{"encoder_inner_norm": false, "encoder_width": 192, "decoder_upsampling": "nearest_conv", "loss": "mse", "optimizer": "adamw", "batch_size": 128}
Rows from block 9 of the encoder of a small model that predicts escape time at each pixel, named by matrix and row number. Rows with one number belong to one neuron. Each number is 128 + 24 x the weight over its row's rms, rounded and kept within 0 to 255. All counts start at 0. Numbers have three digits each.
After each neuron's rows are labels from the 100 images, of 14976, where the neuron reaches its highest value: "patch colour" is the nearest of a few named colours to the mean colour under the peak. Only what is clearly more common there than usual is listed. The data: views of escape-time and Newton fractals. In brackets: how many of the 100.
# fc1: MLP up (encoder.blocks.9.mlp.fc1.weight, 384x192), inputs 0-95
# fc2: MLP down (encoder.blocks.9.mlp.fc2.weight, 192x384, transposed), outputs 0-95

fc1.361:133131147133156153108080143167111130129140155129130138126101218124102136118121141148117108130123126140095141125154121122133140105129133154126107112124145088124139148096098147072151129150134123105118181162143130155156094138150148134091118120079125101106180144121187139120162112160127096106
fc2.361:088091085133115124148140110104148120096133112133095150119133076194132101132108114137171134130131129113153113089134145113111133169160126139167136147141107121110153133119173123147146128122128086126144125076120078123105146099113132105110134120118115126152100138135106110129126214150151148136
patch colour: black (64)

fc1.67:110115044179147138109132124106120099128135132107131108111114124132127107107116105118123082130109113099146127140128119142126106154156158128155141100172109113122128113113078132115107156080152086137104142145141141102098098121117130087104142160138140152127085137123148118140126108181105167124
fc2.67:125117111128173141147133133137138127134130140111121106123126147099088132125126101147164121112109100127162155136136089126160171120126116137106123113122146098129129108113118148128150109122140147132142133164141157133141127140111138130089171104163088123116126138088146124125167255153123137144
patch colour: black (61)

fc1.13:123128110108138128160103161175130106096096114093092127159085136097114106106150093083100125127073115085095134145155158121147109161142134114104127129162099102094173124146122127131112127149138111144141123115141096112127189129105116106086154106171147170156116139142135133132134100120143106131
fc2.13:073091134116147107114127146132141121148153150131137137111204116125148116139111138124161163164164113116101079146118139117101154146105148169137116140136122146156136135098152120111123129117153139116130117131142098150124137120150140121118099109088155105121127097152112128115120231135134111123
patch colour: pink (48)

fc1.356:103144150128129153129117126131125163187109135135144125154138162076153139089146141184117116112086128086097165176123141160125147093103096082136130108139154145115102118165136127118134124130136101160084129159120135136142136130119119111141148129102188153102126153119118140144150129114136149112
fc2.356:154120133139110134129117118111102138081122101160076136112083094187137092144125114092120152158133148160152133084112163108144113147187115157097122162160106127133141129138124126111107118130100131125168146061114126110126145125122151113123133107159106125159118126126092138132123133149157102151
patch colour: black (59)

fc1.220:167132106134153124130129128179080098140147149134153148105117131126123128121171129174105084176115121100117159129105155120129091123166132186121159088161103120164121135147129193136136126152111125119110138148138146129131125104128118127163146173160114151120082177157116126139167130140131133115
fc2.220:178121116125126112155143136169095115180146112100150119154124130086072111127165130117138106094134133106133184144151140135120121141120102138131131071132116100111122142075109191174140108118131112134118129153168127131148135113149116126124119120115157191158123151131131151113138151136143152136
patch colour: grey (37)

fc1.104:114122097143149141131117122136111112146132130088149102136133201154114125099147124157093057104100122095110123113170150133110167094139125145109118143170169125123127118117123134095125145137161139153155166138190119140139086156120142102092153140097161156115141143149120147154141097155118113091
fc2.104:129123105138171129147134096123151106080145133112118139102110115151103099160122127151201117114115093149177096096147126102121128163142116159113142148132140115115150119136132128150165144140133121096128145113157117140118135131107126116079155121134084063115110137130144134141145255167128129126
patch colour: black (89)

fc1.158:146124148148156151119109116120082150168114126132120143091093161135143141178126127123112094175117095146141151092104153124126134124160111196100136144162094158164129132124128128157116135148118120120147169099164143149102107084136109117153130127149109086146111144137130136152174117165133093129
fc2.158:169177147120200129126134137165114118141121147140183104158128125065112171104175144144133144108125114099101161135141120119122116113117144143123128093101127121131102123112119156123124128137131131134125115171120156110143135169129126121120138144104125146116145089106128134127146200139121161135
patch colour: black (85)

fc1.176:118132076184132121098139094142092091125119143112153139111071123148100143101161090128118099147116099091146156112131087123130086166154149175133147090143086134134149105120107156139096147116113108127108165133151159085107114104109125084116132157117104165111096153132148141146141129192098161126
fc2.176:156152106126177130156138104124113114142124136130146113118128130084082142105165105140155115099105101131140179132160093135147133121137092124099124087114139128109094104131125165136145121132114135137128129155143193128132125172105120120104176127154103139111137141092154131134148237148118152141
patch colour: brown (57)

fc1.50:091106051191126139125117153147174100113145118107091121118114120140145105142107119122118105143101119126171134133142101135151124156127123104167144108152110067098169105105106129105134125105135117123106143134144130102120132113074110105108169129159111153134099123131140109136154120144124142151
fc2.50:053095101128164131108144155153173107123136148119118127091132133131148119107090103150154116124121088138129097199157087122127138135105168119208147099114147101129129119122123102118139135078138131078082120190108132114110096145108131130097140143143068131124126144101158092124132192136129154148
patch colour: grey (36)

fc1.139:121141085175159108123160142123109100142171139122155123124108152118103122109119109114122079123092125112163146141129091142113101164133121104129158091097151089124138129138089144106108152091141124123091148163123146106119100124096132125101156127130125162119124146110158122137139125172122153149
fc2.139:115119079132149134131135104119150110120128125090125104084095137136097159142131085133136098099103103139174147116129090123158146132139122128115140114128126119129142107117114136163150137118151143123148129126155172120100110126090106134106178135169082128119109158123167104128134168139106147136
patch colour: grey (42)

fc1.182:156141149121140115159121108098103107107165106101122120095125175173102127143139137107093100162129111154156104122128147086132136113111103119073134117136156154152109131111107121144114158148085167078151126110182136135102127121124119117146116116147124095138133121154143161109106104109133098137
fc2.182:095124112140161126113132115151137129150138131153128130152077125090153132124128108131143141071116115106135146128166105143114097143132114118191090106126126093073138152091072132104144140110107097112087142145116158109157150150105084109122146162104119164136150096157113149140119172151089144163
patch colour: grey (35)

fc1.113:118114138108151058137140120140109132152207120144145131118113131086132148140164103157138122107136082105123121110142111103099133146110158153150091113138105125157111114120132149152143148138094121114110118167154162138098141093137088153146138109148085079107128157153143098124147139098092119142
fc2.113:158151115125154142127117118162122110177119118067130148123109132115137171138159149119029107159109126113131145119122126135142120098118115130123145124134137119127114111151143117211167116128122109153150128122133115109088099110124099157189147144178099135113117165131124094127148000120109145115
patch colour: grey (45)

fc1.190:142130141132165130105104091100099201149113125158147165123131179118112127174145126153117146153127113154128101081114108117124166108133131133124107131136123133098100166136101160136131125121110126130134149123137186138106127086107126168135150159141127115149117107151134131182156120125143120123
fc2.190:146121130127173122131112098068133136133120109121128130088129134101118132143166139147143134116121121114155132083108099119121138115117109142092140128134142153112124085172141154152148122116129136139144128162127145139113157095105112125135147138093097090107122099124118132136130203138141131122
patch colour: brown (56)

fc1.213:148101128098127146137120155122141099108149145078102126114136154145115115174076151141109107113143128175136098122100127145123118136133138129077120138114138134163151162136127120131140119103173151098169133135152110152148089099148147189157095142152129105141138158136169135100136092132137073104
fc2.213:113110138127077134121117133132127136115110114158102123141069095112132112136141126101241159118125140124144152105118114114150122136139129163106109121164117102133151104120109139099118097130114144137167132127134130109127144127113121114106145108129084131136137104091104122121125250143162117144
patch colour: pink (28)

fc1.59:136127078137144125167127123129152126141119128136102140132165157137170128099136134195111081109118121088100115131166121106118155102142134151092125117170160159137113103141180109106117139136133113130147129164141123167111101133125140112123152122102161119089098145112140115126114106148136131076
fc2.59:160132137136123135154120125116130135091138128132105113143111120172136070163105143131189117110127132170176114089111164123127138142149117135106125165139145125114148140154110119108153130147141117111162149075166111147119131155118114122095137122127142078166113144121089143135125250163146097121
patch colour: black (87)

fc1.62:087118084107155138124105092126129106160105135114156115125150161155131110103131119173100054119104113069123111108189145101123174104138122161110130154120144116125096119111134136131142146123154144112123141179178116149126097159091127108085151142100154132108099129132129107126139109143122114085
fc2.62:162101094137158130144128112113135115087150139122099145107126121184107082158120136147148108122117090151172109092140133108116139157150118149113135145128135125123139130150147141137171147160139109120151147097153066161106136105122129121103151108104114094140104170131126134139141197162138101115
patch colour: black (87)

fc1.160:110143087172129138165104134129155082126117126119144137116110133139112149133173126121083104119079164088119135113134103174121123141135132107120135122110137140086114155134121126122145131116113136143081157135113149122157117111066161112121147131153114110142109122112150141144159096136134145125
fc2.160:093113110120128102106129111093147125142155151093133137111130121140135085172115110114165120152139104146153095085107108118113142154115124151098094135127130122120160129146128145144138126127172136129155120123153109157115147111131133127134125121127097087129123120163127137123132224130107097121
patch colour: pink (31); white (27)

fc1.87:112102143112128083119162136065107138099165117133098129091088141133083115131124115120124095150160120176148125119133136139111090179114097132108165109114090138161160093151144147165139126143144152110119103124156096145128154113159141116101097098095103104113096127130150130115113120091118109114
fc2.87:095087109145082161123092163151152083104108151105140146083122132146102163095140144124186127130106135157101108103139104137149129115106110156114138109092126101152120141155124136127153130136126146136165160110109089175114105136105155131098131136090090108135144139123160080149129165150145096100
patch colour: grey (39)

fc1.64:162110121169126142145117164110129118080123107119093134140141133179062115173119127107124117139128133146161095089133130128131149132111120129138134113106135095123132143121132121151155141111141150109146152104138099171139118096127140158097109100097111120146094124130169121143128116144119084101
fc2.64:103136118121117106157133071118128132159124111145127128152131096079170128125136130205159146132129119080098152150142127082097099134143117129117097097154112162130120108105159122117085121146114095149110115185127167118133151104131107115152121145135159131083144119127130142122118161123095151143
patch colour: grey (38)

fc1.96:145106158120135069134167133117100125106200155091115136096131142151129106113092140108110099151185132164123121156121142133083117181119135107111139122117128177157154126150124118115124152136139138107127117104129092133117121123183130136152068121148118102129102172126133136082090104127127100117
fc2.96:108106116125036150118127143139131102110124169127122157102115127144131122095111137127255128131121134151100118141133134140135130136133110113118123120096124138126131142160127122104136129155143123127137136096117110156130124164125159122106134118129135116137130153108154100139114255135135107110
patch colour: grey (40)

fc1.327:126100130160144164101099127149089145157133143097168132114135158127094160100097113114102106146133113133112159156115110142127163110107130101181105070103145093117118129129090170103151140128139126141090177135096130124103098140150092148116115131120136155128138158114172138128148120180121109145
fc2.327:091105078130144134150138112148156098119125092114134144115145108153099172136122117159155126113130116087127119101155132098121131136158137175177136127117104109135126151070193113174133139102125106116133127126167110116111119123119106109114141119136118114136119137130147083128132169142114172126
patch colour: brown (62)

fc1.152:125086093146128133116102135161123101155126093086106123090072157115089161147149120145115081092090104170155126114109110133147143132124121151134147113156110105139131126158097150174149123094099124110135143102156123115104094106096121148126160103160088108144115187126127112169158117140128102135
fc2.152:083153103131136132147128110121182111127122171108179152144160131085119163120132104139154135118110119078127127126155080125131142135093163119145105121108145118104132090122146118146144139148154134133115122158122138127106143165108101121122135117110124109088130056125170120129136180131096175120
patch colour: grey (43)

fc1.362:148090120139135122130141130169068119166145145097180115128115130107108146100122113132124115128137115119105168141122142135105107151145142099146086062146081139131137131114095174109138148108117115129107154150139161114118106111175121139140097131145134110140123186131140112125158114171107122145
fc2.362:131108090155138156140107140148154096155116139080122144102159142143075155087140146157118098070095111117116142155173114131140149102133096113154150105101152120106091142133153136130165145126119116133117163147148091174121075127107122121113156136123150146165139205104153090160160105158141141094
patch colour: brown (55)

fc1.146:133143113128143137149128115131145092121131126129188128157182170123139137116124114191108103128117102085106103131176109098123155109092141135111091118105161115166089132115144117144130131137140106143141147173146138170119101152136144124131117137084143119088147128138175131122124110160130112094
fc2.146:198131114145132144110116137123137104067126137118097118124134111182082107138135134113129101136117133161182105092143129098145140137137141161117175152128154098125137119109124137132159133139141146101150144112122080149130105112109171135082146131122097120148099147115144127132147144155165114115
patch colour: black (68)

fc1.154:180175155167139137138113118175117114140137136119140117146156153138118148143101151132107112137132122138128139155135145124103117112111128131108129161124148161134099148065132110127130136151145127138130192140175132126141100112161151168146090126133160124143150129135154148139168096170104115116
fc2.154:177168146124168136114132110152107120092127115160126115148082091118136126119152145127210149129120113128147144108108149091143116130148131181101143158136134121153126128107135144136122118152124099127155127113098157102153138135120188109113157134155088107117118142104110141138162255151137141136
patch colour: black (90)

fc1.168:112106097166142139144118148096145102093128119144143153123124140141075149159138098145102105115110130110120095112148132134121119149119144134166138110114105095134135127117129130169158146113136126106128160146133112153155160111107175150107109122088096096118114119139169109148152094139131126103
fc2.168:123133109112150092170152082112136123149142099143133134148145090109173118143115129217128134140141098084098141114132130079070099148147138150109079112157112152141124118121177134144102132157139077149127109173136164129117149083136124128158110154129151130087129132159143143110117142114109144129
patch colour: white (32)

fc1.331:151135082147152157142106121131127097171108130089146134150155159133122125124159124161115074101078112065123125128172118096118131101141121123116129112120145128086107113094136120104140148086132133148101142146146117108146080112099153124120144128103159128108133114108136137150173115129133116103
fc2.331:163130117129085112143123129097126129113140137118109136126130099174147071179125118132177118139134150166186102070116138137130140138144117137085123150137145125133145142178147129149144109141152130130160132087146111167112138119128124115138135134119124101161111143158098141117096211145153096117
patch colour: black (78)

fc1.51:117126169130159137162149112160154109176098132134090138116103184140127108085103116122132106152155097118131123133121111133110113183126112129123138146171112088069116135106122107136130145110075107119107147144078135105118140144159130114128128134133140135121079081162124103109150122160135177144
fc2.51:141097097123126145142133162139128117092124139112118130109166113137104141128120143169100128134138149105065163101136132111133152145150125138129093088119107152150143117086137148118123104150167106157156119123164085171112148118144116109097137100083150156152115145097146123119150092124141117117
patch colour: grey (54)

fc1.336:177132151167132150137123149135115134085134107095114102138113144188119131167112149109085106135129117190171119076093141112133121128127146148101123135137146107130146137117139109139152146146136143117178178101165125120130108113130105148134094106149109119149109136152125166134151111163131092101
fc2.336:107133122135135125100121096105125124126113129174122136138117090082157112102155115176153150107110114073111140137168109099110089136141122123125107097127119168134106101123132129100102131124117102139096128165110153118158171121113138087119140146090130155073147091116130146144134171140101134141
patch colour: black (89)

fc1.329:119154094139142155145128115172130086140143161099132150102137158119114169087145123111100119110120144076096137156169142131111124138146125102083138165126129114085147136103103133119135136120120124095093153104141117113138125159119131116122133154182171134144131115118159140147177116104130170153
fc2.329:082095113101123115144135135105120118115140127132122143117147106150143137126139146158118127153150110128086135104120156118108115140104121151130118102120089157158140112141169131156139119155138104134161105127149069158102156095151136112153109112097129100091100127152109125110121142116135097119
patch colour: pink (35); white (25)

fc1.37:136128145149123072088134136104100131118151107148126139120119080151130119127122099104127106126186124134171109116132148112085090182143153160139171149123086142147135165136114115146100140103079157097091137130097127104144162121149148116120087159124105131147108115136099122098099121164132128144
fc2.37:125159113095132120151152108120143126136154147110152106158206157146110138125125146157167090172138121132133131113108158131128172091126077105099139131109150147117137128131156141137152116168178133144148103100160108171097108150146084139131128130139178102135101126125134141111126194092139112109
patch colour: black (53)

fc1.320:170176144149152139122101153134090103149128131112135089121122130144091127135122141095089113162129148158124137106108172142113103104147125118097143137150114149123106136078130131155142138128154143101151193120145168121165141115141149147125105138152130155141137145122115156122150100158110126105
fc2.320:106103117129134122111128097132126127134128117140120170106052089091132155145168128150174167132121110083120150120116100077135127153121155170137086123164111126132136088131126148161122114111106093144141124151108127110092153084116111129159158109147058121116133118107134109133152200144111165139
patch colour: grey (36)

fc1.300:159140049202137130139122131133146094155118127149153178147171097151127119127149114128116114126088142062110145134155122124119112147163116071155122134148124128102120142087160115156132150112126104151091171098117164123111176107095134116173157143160160172153106115132133104159141121156131175142
fc2.300:165146153107164118115128134157104149142145144129151085182082123119134057185136108120159135150124087165158139095101121124127130103102131144060089081146145111131126133153087148113113124127155148154169124125159151128162124146140138138142132115162080105125141132154094159134159190123110077144
patch colour: pink (37)

fc1.358:167158171131153135128115130122076183148122088145111127132133181114138104129120171117124121128129133137083162161103170125121150070128133112134083107164124137134103128114090142142146137129137098126135134132134158151118153088190104161160118146142131149138091132103127173133153109124123129096
fc2.358:068132109128178126127132095120140114136121147136146165115111115110134194109137119139165156138127094106122128110157104100108110152127156171155111127153115121091138083138133141121133151130090124110108126155121136107094128134109094117123124158126104093111133083120130116142135211145142165137
patch colour: grey (55)

fc1.328:154130163125148142121111163146107138133122116124105101153123181142098096168115144107103089130122114174134123109064131132125123103118156123091128099109110123137113132163113154134122126123174138150171121124141111148141105089155140177137137098125126121140098149123114142143201111121109076104
fc2.328:105091098124129141099123127097143109101103149151134134136151099146122093107138089166170125107106115061131119106165109122120131117139157144106123118117117148149105135105155125114121115106148107154123125169114076138149163118107149077099146137075135167098124088142136109137121195133161110104
patch colour: grey (43)

fc1.18:134157092177136153125105130148152101122102134141129175138113127146120148142160139123104114088082135075097110111155113125143106122154121123108119127135140097085108143143100099139126143093116116123121166118103125089150127119106165151122144139152118110132139104118147106185183098105142142111
fc2.18:109105115112121090116144125081134132129160161119128128108140107150142082158109109148184125145153118158152106074104125126102138154116130143103101132119135133130165132165133149120139126124164128126149115125138112167115146122139129114121120137101111095144113128169107151112110255131139091123
patch colour: white (28)

fc1.181:135104155170153141084103114133072140132108133122107144087079140150137117096109097102117098130108129116141114109144130134137109142183119160116169152150120126090118110139130123097132149114084146126098154119099109096129150143100117091105135116137106162128107115143084170151130115146119156132
fc2.181:170145146122142138114107149127105128121103099168135118146181158101115168119177128144143132153123141096121154118140130118148122085125150167107160111124124150175088123123149134123111095103104149142139131164121138143141141124137134123120136133083125125099123098110114125127135178132137104127
patch colour: black (78)

fc1.367:163143133135142134125102164144128118148135146102120079174137185126076121151127148110101106145114114160146104129091122135147153092087142095081131086106139119133123145130098147109132126143167147148174119144133113162128109105153141189120125105122160107146123159113153121143182111114103077104
fc2.367:103090122132111144099116141090128128097102133162115142110140105128147113094149102149159120105102151070136136129155125157133135132145143117120151150131114164127113113130115115117130104103130111139091134145101095125160173140104143083097154133078140166103114091126107117139108174141154129110
patch colour: grey (48)

fc1.240:123108161153137154120115101098129166160094122151105137127095127126153154160068137122122132173142109175170107093104140116149133129172089170115151183133108133164135137123165123137135121147097142129137165104150130141090139111113091127123120147138099075160133121140138139158147125175117081145
fc2.240:172174126121148128101140145169132117139123156142175116176120119067145131133150112131136155123123136072124159133129103124122127121118162111139111115090138119136121127109131143115105115132159127169107112161096139112143159165132126100141143123112124169116149072123122133121139161124107163142
patch colour: black (71)

fc1.74:174199146149137146117117141145083102132108137161134153103122117138120124122131146091099132175142145135110142113139175125133125111171140118096157158115104133144105127077106131169125120143151135084143168115133148129154161131143151139142106164166137141138114128110131143111135101149128139113
fc2.74:099097117124116117099129115137127127160126109145136175138077099101148144148156104132149164138129119052110125115127098098117115141117166168157058114164098117133122132108140139143111115098107082162127123159101128102100156080126111116179132114127084160115141089147123101129131154133106149133
patch colour: grey (49)

fc1.80:161140130117136140104140137126130155150143138123144115157123186154103108182134137128116073141114126156173086111111117132123158108104146144147149124113155105109121124112149145145148127137163127136134122136159085138095090120145092154120127088086116120142119134126127127136155121097107113096
fc2.80:151104122147081148077106170125129122102118140135101130122120149162115093121130107093206090107103139129172111109142124164149142126125157133121145149143136129133132124137119155119164097110154141121138161134116087150122132135106137100099146138061122173141105126145107130138105198147163096104
patch colour: grey (36)

fc1.65:118114066134139137135108120128123120163129138112156143134136177142128135113126107175097056107098108079113136126166136105133189104112120135117115146153160116144117144112148125116140148131156137147140139165174090161124089148123120100115156138096165147123095152128130123134130102159136141084
fc2.65:146114107141125128145124108121128109084144126106110142081090118171098100153132115142186108125117109170176108091151125116131112166150113153104139131136126106107147122157104135142164133142118132098130153111154123134112134126110119123094153122143075072127107160135142126139136222169129111129
patch colour: black (85)

fc1.238:156137088142120119172131134140150082105150131086143117152146118150102167158147167144115138104140135147116088118162112116123127126088119114110091106114161107114128145126124084137138138144138137112179126138125099146116074095145154188148108139114131091137147141112176101126123110139122114083
fc2.238:171118142125065141088126157117109127083119127159086111100118119129117112102152111113221121116121155109143147127130127134148126135134152136121158142144126148144127097119109151126132091107123132128121127157098114116158163114119164095095156122111094184122100113103119135124126221132160134139
patch colour: grey (37)

fc1.294:101125153121138149106120137141135156183113172122118132154129171090152124103127130171117112116103133102104159160107139157145153086113105108112130111131146138123117127181135147090146128149158123154105138177121127149139098128127112126129143135102166150108137166133122131142142115107138117104
fc2.294:144123136148111130127117118116084143078124098180083148114083100181140104126139103094127158145130140143140135093137160110137098153187119150108105165155097133127127141128109127089100132125083131127150158063103133103144158129122163105123129105140118129149128119128083145142121137160138103160
patch colour: pink (40)